A small sound classifier, trained from scratch.
Training: cautious_adamw at rate 0.0011, 20000 steps, batches of 64.
Rows from block 3, named by matrix and row number. Rows with one number belong to one neuron. Each number is 500 + 40 x the weight over its row's rms, rounded and kept within 0 to 999. All counts start at 0. Numbers have three digits each. After the name is the row's rms in percent of the matrix's.
# u: gMLP up (value half) (model.blocks.3.mixer.u.weight, 512x256), inputs 0-85
# v: gMLP up (gate half) (model.blocks.3.mixer.v.weight, 512x256), inputs 0-85
# out: gMLP down (model.blocks.3.mixer.out.weight, 256x512, transposed), outputs 0-85
u.28 095:520520460537531476536563466559496553461483461490481481560546515508500450502467485469612450477573579549473513525501538518503450477561489502545501526458437467471485459487531442486510476482471456560604517515530487416466472503579466477529423532505505502414572483
v.28 062:538494489486498504488560435488474498419476563423571445502494506487513504535511491407533506519593520547526583510525467422527534528503516538514485571437479431466519401542535540497479511516474510518581545547596447456488468548534484461540540454513557547464487500
out.28 096:435475536511551455495446503450481475534496581532475566488525510510492454581483500418543575506558432536463483517488542518538525480518481582539527527489459496559482556534492561477503488468466587512499490532510528463453483496449478503582579458462475510472423464
u.29 094:465447493488452501454519478491495456510512544416525468500512565420547505535536537451463424534514518553462561551411504395556560535501563553482501508519469450439523440515527506512473471585520486493492509529577477387525476528509465521579522408556539537459436473
v.29 066:515496478481480507492523434503490509429516559479582449496493497485565522511518498465468491551530524519517550514496456403497595550529504501465511558468479437496537354504527536494427539531499476479543553543544491469499458528522546474466519430542575590452500508
out.29 079:506455531458444557507501455488507468487510478450538430546480467441435487499496411539487513509456521526478502466449536453534464540514451470466496540505498491463497490499531454546551490553554486491452497470557432452535553505547577504475450536574540555496500517
u.30 109:437527475526510531545502540594389563552514507521462509561566432493488425479466508480537533573506512482478450490456503526495529497492453479521553558534460457491462499452461499453519529513523486541541424476536508512403512499463491434482466462465539471439511539
v.30 107:462492544536460514468476472484492497531474519475544534440481543549592514484582512418464519497474513492503536563478479432468466455466469521477448533493517486450532517552534552469452468434455472558509580509466553466516484530438486597506490444588587480438469505
out.30 135:515426433494555533450435531452527495520460521401503468457428521491419510496561502566430532513492522447603539463505520479435540523514416498518503458501509558481550495489496539543531574480468539467481498525513498530536539492503475445472547529478509479500455484
u.31 103:513478495481509509473554455460495508460506572413551475499484520455545509540501505439489515539547509562499578526466476401559599577488548525507518540473462439438519376467536536498444501532504517516546505514578497456505469528498491462560537437520564540485489509
v.31 094:458572446539518535513512517548506521490508447542475492499505533550492480438638512487468460488478545466484462498538457501436476478592482503450486533459519488467575498556551499474406465470478444492528528562471570531592431525493470534506447493535612550425584507
out.31 049:517522456485505535481536472496463545504425507534558482485481486561429545514520526538501539434509506548489478469500556438451526480547526447525590495546427547486463436501510486502517468479500510432451488485488426471577545481563451505525551540504566450508494476
u.32 096:504506531452492498512565477512462493467480545500563481501496481482605500520433522413493455469542489516477557533483439495583561535508567517478553549475510441501509434484517558503470550525504516508537512514526477461434468541515576476536546399520594518446494504
v.32 069:536491464457493510511523443507489525445498536470519463500523513468543485507535495447489522546542505532489577522474459445580562558518491512483508567447478422464524402517529535477423554527490497496554541532563483477446411542501511405480524440519575554461501514
out.32 098:576518444452458562459599446515479510484469446501485470521433463519493540486483488550474488470415454544510515524515495473526545459489480544462539515535529480490507496440499456513568562444431436493453490440546448496485576559521491431458431542511504523532545517
u.33 123:475435431473458473481540428492576537516454536411472431475468585434478531543543442460467521519436539493498531476438477435507531527427428555478437464526501511418573516486538499518462447510509518566465451463505543489511510541454476535500517480523513565570448473
v.33 149:423508579492472476513456462529493508545482500519603503509555524510571481498553493406478511502542487554456493454435483533538496494460485520513515500487528478535480512521515519506393431469480494486503511492503518459486409526461603535490526470544559503534507505
out.33 158:445506519473508414472478545530459533572583536493575526473561556522532481500534567456493469558545513518534532557490410527488526461473530535534458467495433443504558478458485542514458507463448491477562478522541495462482473551477525493536496431471536504418472518
u.34 092:527491481468512529478535434490483496446486547446556457519530507460554517524507503476523481528543526569475572531498469416539564551515540504529537574446460429461514354497532516497437499556507511499519489557567466480494444540527519453545532432513551563493495494
v.34 067:471492458491497517480486486514481529472509521469492453510504501466546512487611507444485527567532551487499523514466458392575565510522456535486475550452460434478488386520503532497402495516497478536526501544580517506505405535469535488511503430521622517446489511
out.34 057:508458445434551529485546498460471476467469580517516490486459492492459524580500467525554540484458501576466534527533494445495520474552514488478560530509481473438523433474543544507505453464486503461553480524529423482578551522566421474574525543458549535479447541
u.35 084:510455508517552464533466480527509556506473540500480549499553512458466509522506478527508451452520546528508473574521517510464498575534533419547530525493464506475486465507494480516553469563540511445573484575487507508481517484582428464564520495442527526444499505
v.35 056:479476501528507500502556481549464530474483511499500448498525497459537519483534501467438396496500551485501548495478478372512593545542509502499506517477441461494480420487543534486439510479469490531510518543508501443495491495522519532496497508556554556454488524
out.35 085:416568509496518489550488492524476530593458464507513562501502493556494500438574564507473482496499495474516416469454586471478558462544434515517466521565476521524562487493430443502528449463463492514493505476537475525514508463513541568444499493509524532460534467
u.36 096:562532429457486547487535470527483530440528503495453493545523474500483520462566519549485484519495471494508539476505500472477582480589491560488519536452439444474482405555485530495457504484460497535485539548567469405499441484506515419459469479499550505480537529
v.36 068:504493481497493515461512511525475523491559527461504492502509518474552464496553504463500500592531519541519531508454505443573565541474538532520491528486449423472513399504505500482376517520491477529536494501576513461494445522433551446526511426497560512463484517
out.36 090:530462507492500552479541512462500469420495534520474491452443418464492466481451518502483512486459497501500483473495508520616492500513547498443524473438527516513434452540505579503468525469471529518453472540521496524446460465504530493480546522497493483576459558
u.37 104:493463514536566539516459495446522521528497496479522482475507515462552481497527452493497567545586487515508509518443497402546469614464494459540551509553500508462473471446518526521536503622576511521523478435485513499501537499473539393520520448501575476482504513
v.37 142:425501548456452483516473425498478507572420482504581457484479503512527520498501504489406527470496444533466498471407540489511560488427477575511524575543511507515503545501535477521548540517497487443456597499483469405525538532479491528476478496567563551507496488
out.37 110:491508487468505449531518502556522517451536490537439503488523486450503456459497500434491536507492550466493495469549444552493447518516453579415423443446459466508520475520488530540419539537546433489555495559531470484469446519534514515502485526530500580458512563
u.38 092:551480483477518535530581479539483558442478578492478420463502536463506464524496467368483514524526506498501528487478525496517586551481492525485585519444436483503527453433543507449445521509494505586508465494484493528390457503451599437418539454474554491532500547
v.38 119:516515482429471476539496521546496526492550511548470537533559469460552481479475494493486462560442518498470548503464499485540529555551577451446477489557504442521490341436504492504416451598559470467477465473516422556460467472569590510485514467475452512544500526
out.38 083:514464523529460471426548499442499373502507549478496484484494538474561530576444504465567487423494518581516524566486480510526492487429531518524543563525540466425491576522473518473530481440448573553544529481511539457470526536499466535596473451525494498495423484
u.39 109:499482522420449493517540456561476533506454550507541480479441471536545522520455550495449431494524475553488486481516511522500593498442577439446523527491453499526515487445484542542552547481480515461482489506489443480485532531503519497497550434575560516427505525
v.39 096:507469493487533527494475489437534492540512498474521468457528524489437436451502510472430585517518475451595504540487455390465492534490479511493451461515502548474503491478538578546554548550507519477517528502484472510479559490484478460450532456546561534473491483
out.39 140:415567566523516539557409528508492495493536435532521515509522480543528463473615527470490502551518466490458399471472483570486475487504457490538510513453552494553477496552481501537455522488495475493482500520476534530503455441446577474492475415506563502528547550
u.40 108:523498488480516504489586471519485495422538531488535501528534510469553454520505514459536481554549546543473568552523443427529539513541527506492527553444450403482520379515521531482426478528491505495551502535550464504447431545545510453525504425517582543427521501
v.40 094:466522461464473474526490514574497580543498487530489517492559537464526487467569503508435490541455540451517535483479425484555503487521440522406406443510513448500548473531535479469394489555532417472553500515482495498483462525461524512463457508523469591494486523
out.40 076:505500487494578523489460498452502484502535503521493470515524511506432546524577487410510557461499442550472487541458540527516447521506503548574587514482460534494435500521552532488440427512505539519440482523486502493579453487488446505552485516496622474452510498
u.41 097:458492504440510507455516477501452452468525560477563444540523481457619552520475522456510469540527453555432531496475502445574568526500564529517562572482476374458524417516491522497453478569517490508525478543574487455484467508488532471551533410487536542467463490
v.41 064:502508466468480503488498454513482516462525537486571459495518506494560493486563511464462497538539519513506517525491468413538585503533517533472486548458456432498534390524511522491408532509486460463536539546559506441508418552496520465493494435542586594434504513
out.41 073:485444497448490552449522514446503416453485551458515490507487475468509526590477503505514520498485456557439578513444497446535479520500537466503583544537501475427498475495484570483536464460468592514488553476571423471546558520552474496545576486517571459475461502
u.42 110:564523431460464508466532457548438580454527537474491480526487452495498531479528531526490496494485471493530525508527496462470653489561528577478482554438417449516492453531499539486465504492468518478463514567539476437496481517498478441455471486500521514466533506
v.42 076:564499498503489538501453444484496501436553503488554493500480491479529519439604499527439508540516537494537543552502429441479549562515508519533485532440533481485504421526532501475367469552519473484459521529531547482522362540495530469488487469498524557549516510
out.42 116:574454516482439533474515509473530493401511537479455527480443436419525483501430529491500476500468489509511550512497521555598518517506565459455480465433507479492461448515516551471456512508498528515467479534537493481405465475504539500476522511528448492572441551
u.43 093:490425496427488454508499404485504502504447561461565473495490475424507540540543496443477514507482480528508574494449483442607532590498472554446475503504481498495492472502579544532477509589546502471457556575511432482502493516504483482513552509571526578528425489
v.43 072:513492438471483550480545482538457517414535525436526399530505479501498505498529531437499486522553546494504517491486483387475544493523477565472474544449444424488480446527521522513410495508473537548515525540588488472482418509505523536462512448524576492451524499
out.43 080:474527500493557413532529479508445480496505514585527506509573511509572553531464520469565506467500435568409482487512569476572514483530592484543629568532477465539459517521515514499535453481510541471492510488486476485457547440515448517544507511524508533439518519
u.44 086:456482470513507548520509476487474493489493529445562405507496477445506502480537487501478488504547560497484527457489503395502521588523512486522497558492510434420484418507562502517483450590550473502507484550587521497536469490529499502545527494539567532521487492
v.44 063:457473467427494504521503464507481516497519550508566482503548467494520437484516527440470477532506509500510541520516441435518571513559481531462507546425455454508532381515509562528460557534467497490529525573545451517479459532513515499487546431507605561464524501
out.44 082:557427545438512579497556517513539438463521516426497497492465527429490540538437470567492462508588506502545545542485526481520463508460507464502486467508460496438478435507486521545581541525527540481507509474532434525482580483551496454507534472507527457417480534
u.45 100:499468512464499492504499444499470517461486567436542480495546508438542470520530508413517502517533535550483591542491458434520574558535501524498536554453443447471510400534544554499457506559510500506560576548544501448474463522516507499528530443518593554444477505
v.45 062:507496470450490512517520424504480528451491542463524453495497508491560521504552507444481508538535510532503538528479470404530590539519518514467495564452460423483518395523518531488405513545499503482534555549552479450469425537508519440492511418539611567445510513
out.45 062:529505488454453595505519507537470504444540456521456453527474465478486445483485500514505519486449473539460488494482497460534542490526486496471518479502501442490449400495543498478522466500522456461484489434557430440531514535543524495508481540537566543512536616
u.46 121:489536491475405470551491491560458500524582471532494502542529500460556463457470524538514443557488532508473516480487465534507539466563523506492435476543497425545516417455493450456467460568562429466546476472526467477455487481548589500442429499524439567527530550
v.46 145:434497544490444448427435498458526445554560511474633505446543512515588463529494534489464501540505469497495519573481410523520503455461506534512506518516510499497588520521480564515530496462464509428539584528492521502488536584482550536475494439518514584484466476
out.46 154:464502515510508474558496521511465485481442524569483499551526546535513514520546516425462518519457477535447483481433564534510498579483506430520568539532559506517428443462515502464495519550558552563422470476421523553486512420454520481450545479458476459550488509
u.47 103:456503509509529479494538481473470528462508545464527477515546512478584495529487481428555511537576519565466516546488473420541522564500549489517533579474431432428505400508536533502460496549508520516581479514575507488499464535531500463573529434483577522472502512
v.47 071:495485484505482532471483469492493526495503510455509472494513496465550511483602500450485555575509566511500531524453440369551536512511440531511449567468473452475500403495495514493386496516497485548526500525563524512499401530450535478533487441517607533465493515
out.47 074:543470400485494512504508507480494488457472524537490479474452471485476482521474527564550550488412515536501550485549516450551548455601506488453519526540483487504527402477485529451536431502520482480481467469512440516520552508564467506501511553488470520529489547
u.48 093:519496477466527504495517461510452508439496532456547483533527497467560512529481507483526478533539512563461555532491493446562534547499562503518511567474449394451510381514538506493477488551513500496541500555597465501510487518537527467552531452468540531499512499
v.48 070:457498447466479513474489463547463514471528507464518415516499513492541523488587537453500505542536547523496543500464478404539483482537468555481437587477492397489507447555518508498437493501472494500557520566593469480512441512522508508529477464512567538417511488
out.48 067:494453456472535494502545481519475507460460558509542455466501524464443491564476466500546509468515482550517531513513487458520531525542496463484557512494459522451524441468529578498545488501480501446564534478508423471532569505579442485551572532490557491461502526
u.49 090:523481451505429498462571415523466496437546531419516483537485486492501531528511516524518455473505546554500580527549476462479598515569509535462481543474455445459514439554543506472486463507472481480512546553532491473517473540582475483493486496528468531525529479
v.49 062:463489466464495511449487499524482510475545532454510449515516520475541479511585508460492493587530541530501542507467479393507581544529506513487502549471445427479492374528506528502413488523491493495534485535582487499530441521501544460522514428507586502414506508
out.49 062:498462516468495504500464574461502537521575532525485442439461470441458485442493485513422516554468498427546496493475473473548551503550391503474485432533541564498521435440503504434522511502503466498511434473531466511489519483446549450504470545465501472588455614
u.50 152:447453526428505434493475499502525497553555571489527540463571517445576486559492522455456514547497431517462569490439507520548530551487544534498516474515433472508551502504558578493460455606567525442477520516476464453437509531502541518490544458505495535443453571
v.50 149:431548526499499556472535498592441502524493450436488471575481502540520519440557489512520463516533485555450458462434550529476490500459459504550524531515509422478437510566499447485485467473461545534461450453563486489549491481457518474506443509485519463488556448
out.50 178:478555453529510510488533500513459478472469472557477514525524495555497434506554488482575530497456505554436485522549475529533412447576475501488559579520527446480529484520453477505450478461483442503583499537515472544550447533543484514530445459455587523461512505
u.51 093:507527520396490571500508450479462483512484490525542535529430448557535484518478523511493511488493432543513461496478523495510566482490528486497568580500475507500490456472492507546521591490473477440488546471526415426475547539539536432486513487547548510478545513
v.51 097:487517417515503533494467500494546530486495457517525524505536546528430450460618530513504528501494540489529517488544469477432433464582416526425443529446501488514539482573522498507381523483486431499535515560514502511582432508489430504496455538531549547448534495
out.51 111:461561527552469525535471502502461520534581424526476492542543498517523582456558469507498530534508522473496437443462529515417476470506471565499458535546482484523482480474479414503509476498510472518485474464545507462609530465452535523504470451572578541497518563
u.52 095:467517501461509484470516508480487482496520565478558547495524496513601492573450543423501437528512483517460517564474465479570551536507575529470549535482483472505521460478525575513463509509482501471517560515505472467450473573528566515552540376521587567454478499
v.52 063:494515475477486490489510457521468517433519537489572462508523489485547504470542517451482465541531544515481555516497467431534577517549530528487517561464474433501507374523531534501422552535480464475549547550567459473489436535508545471494492443521565548448506501
out.52 089:548492496490412550475532480484528495520504471481501425503433451483465566465505476536446431499414508513519485521467489410490530499456494516477521492543542536495489478446492479519559549497477433534447531432523479499542596506505504497448455552555526518516513516
u.53 109:452518487504486522501557484565427512502546537465514458537517478490597542493512528458537471522530510540449494493439482466524601525498536547505528578493434397495453459502528517455418455542503509563533494484575527434485430511499503516497506459538583521427537517
v.53 071:495509441496500557441494460540472492427495492459500445513500486500524512486576515478459507509527529502512528494439497386524587481545479537514506548456487441473488407534505490496421467501468504560494542505572570449508404491482563481526511478501561486465495506
out.53 096:506506587468505536544463526447514443494493471518518583501527451489509498500454498504547602507532460506460468536480527506527417494496499491497511581502504539471470546484450504441528472503505519522509510479484446529503516479536527521509478441544552478473500539
u.54 084:491520467468479490516516459546462500421497504492562460516524484496577445495492501464523478521532516550449529463515499486599532523556542464483519570458508399491526387586522492501465486535524493483517540560561456471473444511571569491465528418537488514475510499
v.54 068:496491470487488519496503471493480525465516562480563472488527508486549471503516510466478507555530529510503554530484462405538580540508525515485495549465450445492528372503515536481437547534489460488568532538560500466483436554490504450498511428528591574429493512
out.54 082:547487536437518490489538449436467472474470512495535479522467523485547583546416479533520551435472398536470536542460524474596519510435510503525535518518473464435528538417521484480526510529511504472492457493533453466489549597536461436543482539459496524492493478
u.55 099:507486484447511507480577444504489493441530565405558475523535505440571468530495489429522463554528523569458564508496500461528556540504552542459533542433445426448516417512542518513418477566502515494533529561547488486469455518541546517520530408491564553441475497
v.55 071:480495482483517504493492460504478527458523540476545458495516512483554504494545509478482489539564537526508573505480472425563577537524515537511470543462467420503534423501524535488446561519483483471556529553576504445470426537500522439514506434522552537463502528
out.55 057:468496465476543542436522514487472527508505536460527463525463526499484558541514529510488476467509464524437519521435523491564508509478500561554579461508453483473438536502548541457539471477493543517478480466544469472563536501508445514528492543519566508459492448
u.56 101:503521464555508473515550463568463527460470480503478474526585499524518471487506495462588480499579551514459523475514512492498470470592435507491490593547452451461500454547528458488554477474462492497620545516537462471514518484588513454500455502516530472425499502
v.56 063:491501465469494508464506479524469513444519539458556459516536507485540488497579513477494506570540533524503548522492472396511557517531502525488495559454458421482512373549501523495415514517483481480539523555594501462513424527506534460499513437498585530427504507
out.56 088:461488572497527488560425525468500500561547541524488551520568530495524487545443495455511566487513443466457504569442476539561524524454522526532516512496519486477505514454498542467523493498514530519532458503517505419418456504488513459557529463485514492508461526
u.57 092:568514455455450476535513405482525471450435481521514407516499441488473530504456471448451526449463477530494509438543534482504509525580463525468558553501550535523512498539494479519575520561518484430453582498466408477521563450588501535459508508554545553469525488
v.57 088:488450462452470489451551445469508504474459582432499472468540518431479475540515497445463496550460515488513614518519478441577512538492423571447492499455450509436569454491540578525456546506485533492553579568553489433508470552478486495506542469519514526484438494
out.57 104:504471506543546512509455509424510457467530526512509465484488507461545506534487432505506599519548526492422469437497579480519481522538506437571589508494505502471480473499490500427476456537517514552445527515495515520536466416481511519487552503528490478543454567
u.58 117:529557469475452521520507445503517488479507454504542483500493522537499512479556505542536462454501521522569485586544438526483515489567447561462546590439516479462555507545521482526445470468458464492510529580518489450540444627542552548510440514516531560494570475
v.58 086:507499476517523522515491523500506537470488504496474448483468503499518450492560514406509535552513574458517462504530472452469517509550471546439487559395454457505488484558517564480377488506493507525547545554509540530524379492506516559504513427535609544407527521
out.58 116:537528450500514584494549503493523464474440451512431440528438495548453484490495474530459510521407517500502461389531516480405475463560460478444501525553579523512539422456448464527567524456462463510460477466505453519538574468545503459473516486494518506507564532
u.59 082:476516467530501538384584509555464539494521451460521491532460454490518489398520553478512455529501566489549585547488454468503561466479532485526470480497514450478431429496537480520486475473437468569489494445602506445492490547474494564508422509556501486484510503
v.59 160:477528498442465463546478555576491535536553470561446534527562468476541460436490533482471460564429496444413476442482509513491520485559548465425445471561521481570491426444464498498472474561554443466472466459451434539473494433540584518441469484511456513509506561
out.59 106:502463549512513456490500506486516564544467517541539590451572537488510488486504499423534521483565455536469525574500483483525440521438494517566486478529429523486465549466546556443466492503507517530521593451403552527482480456441417528532508465543559464524450506
u.60 106:550484484539527449512510464476509496403507524437522498504553491465496443532473477501605491519614602543515538554564484499512452553519482479528450555439435477445536462548540496487508475512494507492596559566533527511486450503606485459547495481465560510470500490
v.60 072:484487492489489506473520463486484510476500529444521450501501517465528491523574489432554530560589525525476572515501476422596503527506466538478484565461465425425521436545513532479419494499483496565607546540568537457493403542502493484523505416515586547478468508
out.60 116:406490517505501457458450536514451502586595543467544503525552563490498468517534538453489511544531484505472516508457500516495514487509429554571488504552440438463540504488492515466490504483483501515548482489567517443510487508484514487548501443475550511453484507
u.61 102:451531512455493501572543491521463521501515501520497506486536479522591433497454533411529452537503511524445497556528441487531568487528540508407520580512476452504533447456516519512486538484475454491557526511490480535464476522553589513501478352513612572436533531
v.61 085:520537478507429493525464430555495509458535450489477497524502556531484460467586514519497474516547556509523519526532494470489473495561519482509422507440475475494545485570552438438405429491484458512531531534501524497529417532545469547466431512564492598511531481
out.61 107:592546491497471545534532458488529527462454451542475460513426459540468459454442469519532572506449513503530485479498530432536485445501477441484539537530534567509477440435480447490519514482488456573479466389495459535446522474533517457428466552564499506526538564
u.62 095:492474513455500508459549419477493479443480533427551466514525486447573506534477494443522501523559517577464591551471488419550570557502554521497545563468483424457518388512538537493458489568517542501538496569536463485480476529542557481534536424506535557472473491
v.62 068:501496464483485499498505457505478520462524542493557464500515510484538507485541515483475490548539548499515547520489460399539573520520513525480469541453458430494526386515507518490421525518481447476555537534573507445484424551503511459496502426535577590438507511
out.62 065:517473452444535554465564497513478499477451556464521457494462487503509538555505503499556518467502511562468527485513515430524522482529509492490559524504458459449480464516537558494498443436457526487539472511561427474567531521568456479560559527470590510465502528
u.63 114:567451495538516462531515453495494516439504535436549500510542513461506441536457467481600471520595616558523538551539485494527461569533504458537467572484445497441505445530532491476511479524507517517596504539516499525450508516626479436539540469478535507461505496
v.63 076:516483473475501519488529454492478516454533555450520473506497501466543467503537494453558525563556524559479563526503471428539527527508532495473515551452442425469506363515512536481419522514483490522560529545572503473473436544511522456506508414515604554466486511
out.63 128:395547581474447500502443514534453485610545493466524502520515537534529512490553536482447477521499441479471464500432496516475551471465434564547481506556484463487518544497481500490524514489474503471490501479557504420532508526475542481532471452506529507486518464
u.64 098:441460487508469470462565472528453519489541576425572456521550555431508492537563541432438455554506538547424596493422475429496551569519498555489508481494453419476525437520558521509442475575524531494487510544566489421539464529492489521541522451525542561517462505
v.64 063:513501487479486519503530420511479517447521537436527441502479513492529523482540506435498481532572529537518561547505453397505585540523528529482487559458455440479530373503532528484438489532492508517557537539555484470507421537525520504507516425540558572461533497
out.64 077:525460528433437531513526464538553511500455477457478487555439485430516500468479481480475499552481472513458502502422522431558526539430443499449428462524450500509471472505566494509500475535541476547489412418520457497501518550470594487521470480583531537529490520
u.65 102:482525551486479521495484465511488518461496514481570515511443477516560511459521526488497444525589527545481515488482460504580547499485563440542526490431511470551478387547508477508442508487473452511520523541547468485471425489501579483509515449537520492510472496
v.65 087:506521472499477528460506482533485521471524450431506415524474514502545505476572490502483526553528528520507521515418492432531582502476488517514482517494501424443485453510514465477417510501471475562522505488562562452490440536464545481523447438513551518517533501
out.65 104:533473557458489555497450503429578437530509472490480484467464500486452517486467467538400501466442405462521505521434503464508522510483458547521549438509588572502530545455498494511514499491502478472407513468460469423482494520529501489470501588533478536546498537
u.66 084:499489425524563513529470509474503541522520497480493420538539518440476501501460433487516523467519555452436498491467472456510494570538548449570524543533496514421517437453491476436521467559517436562528523531519514587511501449529497500466506498475524551538524546
v.66 060:491508455472478518447526492529470532440516546455511457533545489471491518473554529434517474543458563531475599521458437377508527494538492498494506524453454424504473365519535509496432515520477477549521548514590473480485441505510497502529493479544519516488491496
out.66 090:520464511480474519512508450503496500470533500463477469529463468422552441466436419547501513582577531478519496488464480495570538505474479489557424486522552427491519461479503447492521486483463517527558486461555488512418520506526570456392490491518453502515518554
u.67 089:523477473437444545507564432484470476446534525443531469533498480434546536505480529505495464528530500566520553574495475456554613571527572533492531533456472447490485415502522504509489502596529503459475472546592461454517483543536520467518515419529509573497510480
v.67 067:502498462475479495484490483529475524471526542460545453510517507472550489491571516463483497565533540522508533515484458412537567527511502530483478525451454412504520381521513521488414510539497465471549510541585510470502416545479524448505498426535577573440496511
out.67 076:548473474431511541500515497423535445435464557480521461440446475486512488556465465505508590514458481498525539534525482471541499450526480483448533547491488508407534453476511564469507473471494544507499527520529421504512547531558537479509558494478524527503502578
u.68 107:516504474460503526544563490501459519480506505497533478512479483475537452475472519451533548552546494509500523471505468436519536527510506548452521536490448440481499412476540569522514533551529512499529478479547420524472502515546548450435529448551615528456532512
v.68 136:483521464526484499553494475514524572521436426523521466480488531527443504419618456516445483490493552425526470461526488484457512495509423548478477528481521534487540527548563436477478517507518421480511558566450540534564469486452477522442410534512532584528522519
out.68 109:544542491475484556527524483521478535489512441546489499539478423545492540432495487464473536517464492502499466465508487524468517443575521509455510497501461489514458399496494472540469511492494425444457520477535433515503462477603548483431477558553508541501560583
u.69 103:555509439538492514472479497486479515407564506491508512531511481497524510494550510567510515570541512473524556478500522520548524480546537498550496515436442439484486411548487505449437505482474510539501551535563585457499414496463547430499514491455487452504499530
v.69 074:512484462481489544476544466536485507472511535447516424513472501476574485504528480480504504568506540530503536495469528409550575554478536518473473538475479430466477422516507498496366435530499518562513524518564524474488409512473539516504522429536531544420508516
out.69 097:509495479546534524458522538475463462415511564507518508464448455517499468477444532524493512510532561475511517444527455503555459492504589439459497468460513477526486462506466582529439570479474468581510537521523522539477469468475501515459551454507555477505439563
u.70 093:517514517506500497483538451462475528432541524445545515520481491505536464502535521449538521523473519558467574573518467426617552546498545524503537564424474433469501407497549515501405470522495529550509504496550510479473404546512524486543501436522577536518505508
v.70 067:485497487440482527471516469523479522442538550463565470519506489482556518490574534478449457563543521510503538531464470417522580543522540529504517536450478414497523366532500532500417535533486479483499536546563485467501436527498514478497510425507573557417505503
out.70 075:469537574481467495553407536525522503516547418545560461522514528529518455471525499518469528522503543490473444482451511514497475479470463432519529515538520525510522449440475420488571596460454425506541476445497435455537543472530585419481459459550583525490568533
u.71 101:490509479472494505485555455545496527460499488432551493563511531505560501498546491411555426509567549581427507484450503446555523532512548507497485524483459438480496413530512490500455448506486491522552522480557476447504464491530560527516491455561600517465513518
v.71 130:445479514512467444446509466484491467558484528515604476459575538507547512525488532512492478496514504529495543524494453439513486464504498545484516536554508491471562535514509539535531476476481476424581604538495486425527548559537490582522480517551536571406462481
out.71 096:447496513511539541478400541379540418500514529507523478483479470483452478524515505525429585528441508469478472465472531493512435517532493474489494518491545541486491505491467560515503532514514498486474517533495499481561496500492490466526567506517557497485481547
u.72 105:488463490491479461532536421532504526469511531454547534528517527461516435549469494458587478502536539608450545507518511513579543569489518516493511550478414448467503441541546494492468441549506504470547501540536477506475478547551490489496513432539554535484506496
v.72 128:425501521453460444490467448511466508583461501525609445469533528531561513494500519504422497459503454509485480449436529500517532479468492559515537520551513504529525540455511498546558533500503470436478577488485451437530559514476490547462496512581539547451477489
out.72 106:515507513508497483496463502474492487622514463506517515499505509507509593478500445532547510482560496489482458545481495418502489482498482525529445578610403492508536483437480516486531439493492479437551561459515504469552544522545475525542450520562575536426516478
u.73 109:506557485523518553507526505559458547450513450512471528540510484534494449453485512499582450494579529521498486528542516508492532478561482462524517568476419448503472476531489430445514515480478489544578493499505513454459486504554487444496406486485508497432587521
v.73 102:487540495493450488533453524557479566555567453547460502531523460473555471418524520498501505594445501469471484447443522512527524486570545463445449471551520447550479391473484440460421456557555416500488486453510495504491449469511581527429445539550472532530540557
out.73 120:437495533519498470496545473486483506500482562535533547472538491526513427568461522430551564466537460552443512534498486527595492460510489571505567536479481495505497572518530552447502498439460505531529509495475525435419496558437470511551558472531507533481444500
u.74 097:529485481479512523481529438487488490408485527442537476523484470462553524511508498480526514521562509566494577545484480415567571574519549507518522551464461432457506371527529513501452507572518519497529484555567486454486456518529528425535524430497531525492492499
v.74 069:503498467468484498497486453512483521460518538474540455502507501474553516487563510473473512559551531514504550518482460412555561517518503518478462553451469422500519383526508522484405508522485468471548526543567500462498409547501518462494503421535579589445502507
out.74 058:527448455460515536490552487483514473489443564501523432459449500480464508569484462516513523470474506517500537517512476410471525487529468488480557505531502512441514471481536552513554480422436525480556504489494436449537602503582460475539541572489577521472477539
u.75 094:498500494525471497493517458515479507468503533482545458510512515452563503506512501504564468557554607545502562541518434423485550509553527501467439554486484436480555360478530533496453460522482461494592505549535492484511473574552582507533492457531565576470488511
v.75 131:439531563418497485572524501546498529563477466547523541539576506504538460492515489435489531496473435575409473487418517517528497515447521479469572512579532469535477492452517486515487482562553468465467492431464411480459534509498571500477493475524524510542511513
out.75 097:440505496512556504527501530508465518526465482527503518534520523529416529499533529437489496476474479485439459487496526513426442469491396558494522516489452513539439569544474528509496509455454517528510466531505495498614483487501432513542493496506613498461507465
u.76 095:508478518396511488506529440511466488463529542473575524524526475449564513519461549457477503501530473553469499522511515450485567568525556512485508555439449425501482421557505562503495516583547513446513557556510416484487486516587547485507586395525547569432482517
v.76 066:441494450522526493524490462529469575461493567482535416509519571452524490499563509447471516525488550483442547433463457441546557561493465525460469490423458442488492422531530543462400543541505506474531555534534556499519417474463498499480532473525558553471521502
out.76 091:457492591437468491476486517489462426565503497435595523520492523518541611533437554550464476479514445522481502502396575489579565482452532503540529513558484485487477493445475484464569549500484522452441496463535461406525584534520469503530495489569504489466474490
u.77 112:571507448514535494545517497514499553449483481487529451501519482498504391505447469531617511525598553517500519491557474515521450517557507460508446556507450469472510453475549492469549498516503471487627489513509464548473503492610525410532466498465553521422558518
v.77 082:473503478483512525492526475510468527470497533468581453498511476475544463478577509442471512579549522509478537489474491384532565538492483522491514533472448438483519381503519543512450569545497460496511517531551495533521463525456530460491506408526613552443487509
out.77 123:395575545484463487511398520527445522565530470511512521523517519520550518458566536430455495561496451462467454504414508530545569468482445556541491486530454440509487476486461494480484518492476481502487465497566522441510462501446575490510475439505533470497519531